config = dict(
    arch='perceiver',
    hop_length=320,
    hidden_act='gelu',
    positions='sincos',
    learning_rate=0.023,
    adamw_lr_other_params=0.0016,
    max_grad_norm=1.0,
    epochs=60.0,
    final_lr_fraction=0,
)
Rows from block 3 of a small sound classifier, named by matrix and row number. Rows with one number belong to one neuron. Each number is 128 + 32 x the weight over its row's rms, rounded and kept within 0 to 255. All counts start at 0. Numbers have three digits each.
After each neuron's rows are labels from the 100 clips, of 14848, where the neuron reaches its highest value: "top examples" is what is common among them. Only what is clearly more common there than usual is listed. The data: chords played on synthesised instruments.
# fc1: MLP up (model.blocks.3.mlp.fc1.weight, 512x256), inputs 0-127
# fc2: MLP down (model.blocks.3.mlp.fc2.weight, 256x512, transposed), outputs 0-127

fc1.261:117137105159082131112134163148127154162109178156088146105107060094155113162114134089120173150133110103124170168138145078141097143145080115084137116168123131110120155076147133095159109129112132130135123167157129171133089110166128095096088105083169152085159177136181079077105058181189156116145137115097082092115133185044124076098082125133122154136128131138083126088095144085128104179211
fc2.261:178184088165156130151156117139220087196140097120152165074118144138154130152152108088119122154122072125091122150134130111173117120172152105121152088107088197088187135043151143105118139139097093140183101111158078139132092102079101139163128156129155097152142101167125079097163080085090158157157138178167150068133167171075067155102108142130161121120096131101088079093170157122149158108155
top examples: square lead; vibraphone-like

fc1.475:130117086189109165153142098088134153092145162116078085087100133091065205148101107120134095121082124122100127173125108078073168217143088119176085097147145146123138130126115100170097161088206121070107122118132083122129106111143214118110059122124134107227108130094119127093138136154102076113151133124094124108104096158165138100185136139133158154124154169158110124121142125093093179084190
fc2.475:158102124144127094119101177159148107138124086121178172108101119118144115179130155075121131085153133086070100145123152057091136183131142079131103096153130110133176099107153166162134141132120098125150134125131101130177146071075143092182126131155169147105188144172162131161118154077185151124127166116112123112114126154058126139075138153139176105167171140053064132099141100141161157162105
top examples: square lead

fc1.145:058087115072098123111142171151157157193100093145162145097108117160094139071135184130144169145084168082152103150170160121097189100111198138100135138102139159145089187091096132093128125182141108159173157123132137147091166128085160101130116128126121071125170117110114165127119159118129227171144127098104138156116164105127161118114135097134125065165120165126114091100169107111148162102094
fc2.145:158139152111157119074107120122143130175031121116132187117090115168049133141081213146124123122170153152121127150100153079130181150059131156133123164110123160098122168122155113178117099146115099134100116129162064062120085153107139133104147127136094074129148104155095119188099136116136108051154155147100201137078114123115189101115174171093142080105101090100120121134130125133115092127124
top examples: string section-like; saw pad

fc1.385:129128139083143125097136132162184127092138132118125084120092091119255100159108166147111088138153136070160071144155155135101106146152103104099100100146125108135099137144194119126139141091155159103125155048116125192116114118132057139118069083085163114112132142147123110146141156162079151136097140155154121091160117102088138146089145106143097150118147164132109170137100136156099114061123
fc2.385:153126143168132098150101131110142103110093150183157072104087110096098106095107124097155160130128138183119060198098096096061156104077128178099145147177157101139159100139130091100108161124180133147104097130170177070183147143076163156151122168120122193098172176148107079142087147115163109129109115157168084130129139122113169115118138105132160088130178201153134153161122049141148144128134
top examples: clarinet-like; text has "noise"

fc1.260:211147161165088090115127115117088180143122189186140137122115093156134093161066136051175168145130141147119106123115152165125132170121149148095131091116113157148132199174077129110116093136127146088166209149120132117122161158186134129167083146200141148150086163096199106190135129164156105173153082134158114125080095107122147084177129154117147063146118128084142125104099119176111157161157
fc2.260:119118085152115091115122124149115117128110104154121173077125115117112150078194166126100083111191098181107062151101158139117109148058142151161062086113160121130126086134108086132131120114115134182175099136099147128087106178189133110131109087068173136153182117125074113108153137123100164141080152170106161112152135179093140164128134102142152080132169125140129095123128129080161068197168
top examples: clarinet-like; saw pad

fc1.22:085126132157096141154150112154142166083102150172147077149144137170096125140129151191076110126136089138100090104140153131140114140099171107111133146161108129170067061124163107137118145155119134064144138164152119149118170108090095114115113153077082131100143132148140146107176115148163125230129152088131073082120117126192153107183155158159157166149154118069106098148123107087144158119144
fc2.22:100098120141127099169099151111124160197094192105107148040114172125149125121092155126151150118107151159106101167126119106167127096127156123121100172126145122140145165176130104141134101068113160093087148079073151133091156127136164140094058142140123156130113102165138083121167138095091137128107135126139087113113140179113152093105123144123125168087116108159149107103189109104077155078145
top examples: horn-like; arpeggio; playing: arpeggio down

fc1.220:124127187081096130108147135117106133154069121086117153144131189105134140158163140152151168165103168118065128128116175144137154131073129109108121111164091148111124085120189122170095153093184105108071144140132165137067204139117097098163133122192086062155141176137131096162112139161155148117161071186118139100116066098142149109114101125142080113110130164139125110119141117077196130092166
fc2.220:171109117122073098114149153146104128111106124105132129098108109095108160159144149099212136078101080151181089148164118129142122139127097132159148103107108091094141065128132131121131083161122140142052097137116122200158133162109091119172124083117119098180072132148155145144099125066173103132135126131149139142070178092129059117157159102114159124116068057133134076076118146149102158100062
top examples: string section-like; saw pad

fc1.478:144152107094134116123221167169172155168119125144095124158113082095134108200176155128165131145129090112125146090111172135105109113140106154197156133126179121146095071136127115141111139124124171139153135147158180077122142124152163182143148135131079185078150152007159179127154168191170095136173158107160125113149215116129138199117129090104122131182105114097171158103093084096108083107110
fc2.478:126104132089137129134151130117113124149146149120154139117199075087158114160150077180177143165174095176094150144126048103129206175084179091093093130120084086084107181134155160147158121125160097098210096126114103151136126134118107144087153128103081137113131142113158121133149102042116132103099083098163188139119176109159110157126129104153124100101144142127126105125119117118172083152123
top examples: marimba-like; white noise

fc1.127:111143112174114111042110124122098078176081076106129126135101111170171141109091108139155150088117142130189118180146187156118150159137161141089130156157173097082144158107130142172120153108068135128192151042127105148092091173178108103131107127147098159162130175148147124119087108093106156084105102102136173112146148145114139079123107116145135102062125118124151142152065100176106122089103
fc2.127:050141144107115158102089145145150079097156141169056076080170110150156115117087212089197156116169128122170138160114109098109092125114170112161043116150111134095081147121151187177102181083192123118079179152098109155110142128134159153172134070103072146131190120153168114105123144129067126123162094115153151148162151133113147157158126090167106088175170121168118122121170131095151137151109
top examples: string section-like

fc1.511:189104118128208106119126137085098126119181099109118159075140096105143151097125169108136125096143153171152089152148095130160113105187107198102101108250082132142186120119131134172112159135174098109119136146120162120080151074122121134122158132088127190106130111127101137102080087135135156138075095130136121131124065142077109159115088114112108103164112130133061160128187150167188082174196
fc2.511:106149140118104128140216131136157127151110106127107102114148133130153169096158090098120161095192126181077163123111151089104128186094146148071142063144116123110164135110147159092136118095078113196168152125107162144145203142080117102121089159101157092133155117092083151069140142086106140174156112138128102095133129161104116172159132182141118116073143168197100080075100124054127114130123
top examples: marimba-like

fc1.182:093135144129089167121133079135115141146135173178164079095122148174091108150173132129055150149148116148102125141132138181070111133155113128151131062216155112151124162151126112143162108149118181112110093086086131108144166181164098180137065095181169086187078110183171109137161135194161171138112108147142077081113149109067183116136126175128116130078071119136105141139090138114135124089175
fc2.182:156170132181133133138138138128081062059132124087082073113053127112163137139114105101125157114148145151124162136198132139116131138161140110143156105123108161165112107240105114173087112117169186098147180165106136137157147186120144110083089162104115181117129127082094109122141114077086162118098128108079095152171180145197130136093116109161141077119126116095106173127116115147108139104149
top examples: clarinet-like

fc1.290:201143149162104128128165163117168137156157139113100034078105124090154092130173158126118165078202125173144138127100194112135101052145186130112159143157133146101133086089128238088098127167136169119153111091152106064165174104129166126149093085116084140102147153135217152107156135093164108087167160118089178145111069104137144168140130108180182107178136135082193110121118111092100138102129
fc2.290:127105126150120111162157165207160125138112115163158133098066119157065136145136174143113079140157147049059177147087074136106130127161100121213155143113105116130130149138144112108177110155155133127090133162165086108079143185096193127113182102156128173118171141156101108138142091106167189108087142078154151093149107113131127142087131139163122173135198094113191156097161157140162097119107
top examples: marimba-like

fc1.293:136087055117125142099154106150103149122167131139167135132110060063161158156135191103095119146113167160113104096109162112176125136160148106165092126130108080151120155110144142091102088144122094128151106059133078164150161127168132134108178101101116188092108120097181173154127110143145099199167140127130139094109130117100137169076096158148148147132145142110207116103068122089134175095116
fc2.293:168083158082089111109164116139179119127090162105061088170134116122076117118123133169150168127112154149153115099131103128085191162140190138168129105089165081060198192148193128150173116115162104127164097104154117109135123080153154135107197105110185117109062091133128098142135147121168123056148080094227129142161150116142151122144117169128140122150118099156116093117111154127071093133162
top examples: marimba-like; white noise

fc1.365:155138172104135125162127110110112089149092183131193097154135116086151139131121142167169132122122080150081166073106098114136101124056134138116147070143155089158129128181156094152130068090106070086132090125114123111102153095160159142135094161163093064139146139153088209139136146093160191091069098150144123086119066054105113098158158107139106171085112157113134157155150135092180145108121
fc2.365:115086129098124214141096129155078163185129126150144128151157148140141152093100158143062174129127111103129075093144100177097136110116152071130124125126112210108150068076149181162154247155074077138117135101104169150112160127110089103138133155152079188159076095167111153091162102136164146162097098150089092119127179103091160143146108097140144133070139085120123130086122131114150074119091
top examples: horn-like

fc1.403:143099159113130137191191127088104098134109119081166130186196093104149113211108098177147114167114152146123107160081154149181190135136156115156183085110152122078138075145137064049158168136023102115123108086140178106116171137147151159095073094144160142138152127135147137145178068104150160116142128085119128079134096188143097173151099151165056142153144124096115074151120165100119081169123
fc2.403:145099111137178133094102095102160112108105124160097113097118112115086203135168137113108168144105134089155132096128173130113158099100114215149163100082140125076132143087140142114181096144096167120109130124102063108112137111094144033106091098136103156147169084125085081115106126079112155053086154148133145123098101162175130134126202057101103140091144145097104075147107111119098142081160
top examples: marimba-like; plucked string-like

fc1.137:119159151106090117131154177129147161120127184099143056099098131141125101122147135090111091169145043072162106138078156107186138118078131101106157138113190129074109122103186151098125103061108202131181112164111104141075148087131159126130115091165101150153144170104112107078108118124082166164141107132142164157141070084095132120109091109078132125120127104143157098133175115131110162154140
fc2.137:149119104081109148139146114051111110152105120159166134147122113157135077114099138108091179067124169106093117132147167142169105148084165118094134082125140135133064157096108127134071136102199145152135150083136126084140131105194149150177141111094112145118122169158119101127153134094146112156159140036145132156113125107117155146180147114103078086132099172175098193124123103105125168100143
top examples: string section-like

fc1.30:137143138151163200108085129141112125130163168120183177137108094122128120124142147117114074142181116132069111203122144073104139123092031168093148115145126054164143062155139103087097177091097165106117125156189109102061114106119124115136148110109148178168110099071134198139151153100104137139124175178155126177105082081107119167113132061165135066118105114125110161104142143120213145094105
fc2.30:094163110178138154165129136117130121160160108142137118110084121176103095060152112149126116123156152120094179194073098160143145170152149114071146163087109067146194081091113141198160131167175124167152130142116135118181098202095137104118101113167127173122162155079106099067061179150171043141090096149119148072138166101146055110164087166156112153166116113127100119120145106111094152099088
top examples: square lead; playing: arpeggio up

fc1.493:126129144090089106119123103126136117161143106144111123116130135152098079134163110053128130151114115168183111120197121148107115120119152098116143145162074162135171122054135126142081087128074178158131101112150173144109060058137178148101162157098132157151082092145164108191139088135169080143138127137092141207141104021122104098155046134116118052100125104182122171175115104146156134152106
fc2.493:107107124078115091109190121123081128133152182121125143162159093136150187183176118072088132135133140061108171134167144106071161139089149124144152163113143129119142126131172131169140143152116156160158095167080099140082184105154110197135090134113138093177129096039116129124152100150057094130110113117133107080170068123102149138131081082099144121168129115137132155156114088103130142181148
top examples: horn-like

fc1.444:096151171101070105108132113137142111161108159114060117100114145167081121169049120186140170144107138090135046201035162166133118121102123096174158141120085176113105129143142108132133078137134093112087117108099088111154119119130081103144147130097158080177159155141110139177166128092106121119096092162167154067093103137142132120186181162140194151115126206124111130179125160119177106224120
fc2.444:127123135056097140208141100090142127174135138124177126116087093193175106135182128195150144141077104134181133072110111139137142146080165095078117118115151158161133144099172108155141104123218132107155157158114133182124184119098096105170177099157144133111104108146088114134122117120095126067142095112150166103118099135142139145162143143130157145116124098157144108160113141130016164086105
top examples: string section-like

fc1.348:118114111190120124193175126091082079129179128206178131113126112114142113176099155116081144097162116108146146142090149131141117173155181138131136048128183173096199122123138088107127113077083139141201170142094121109169136132115061137080126165083100161116150107109128115162141104145167119117162114150141132104152120134138128141159111096142106170146151133148128108188087176150121215147148
fc2.348:146048083144084154148100100168087137041100108133108145136175117141139109117193126166134151134130074163146162135064142136066156135169148105084120160190151130141096171074126127100179158094139141111085155086201115143127114085157149107132108095101129212193148079141149134142101108147069113236094178089154143139183126148140110071132065160122166110083053113151147150130136138138154119134130
top examples: horn-like; saw pad

fc1.113:136130062090157112125143126088180041144102111144154196113107171156084090112111118133156123207120038140100096102163112124069142147125144122092121105112163116137096161165127152144102127111132134177130148136094153117092117127154148180133124147086147124137072113151130135049130154132129137057126133123185123088094099083100184098123062125124077121125147092151105122185115115196177099185116
fc2.113:176138072162137155089114085114112100166160143160178136206097156119119160129087135106122153097153143111130149136098138183109104099142085123119115124122101115171143187168125115150128094099195158143115115138121103188099082151123147094166169127094104048156117145064119085089130113135171155158107082149170081115119156123100185113152126086084108157210155127146109107128145114077136159129147
top examples: horn-like

fc1.328:127128085092095109103105110177074145130093111133111124123169083107125171083043096140119163164117116145137102121130135146105154058094165187127082089168142129134154090083175089119057152121195137113102123190142095152158148209096156134110132090151115158155110115131152146137161138120175127123196115142149090073126112092143120118140066099158142108069114144128208134127180139123121191053149
fc2.328:060192148153093112165135150122155137121153092116181167143088190107149151180155077115126099115140123150163126173140107110137108124115115093078130145099123103145151095083185130158144124135119093168123154133097133139127066118142149132115121140139172174123088162116071065061159104201138172089156131109145128123138102160081120126101148170199124138165128171108137121106191083153154045144115
top examples: square lead; organ-like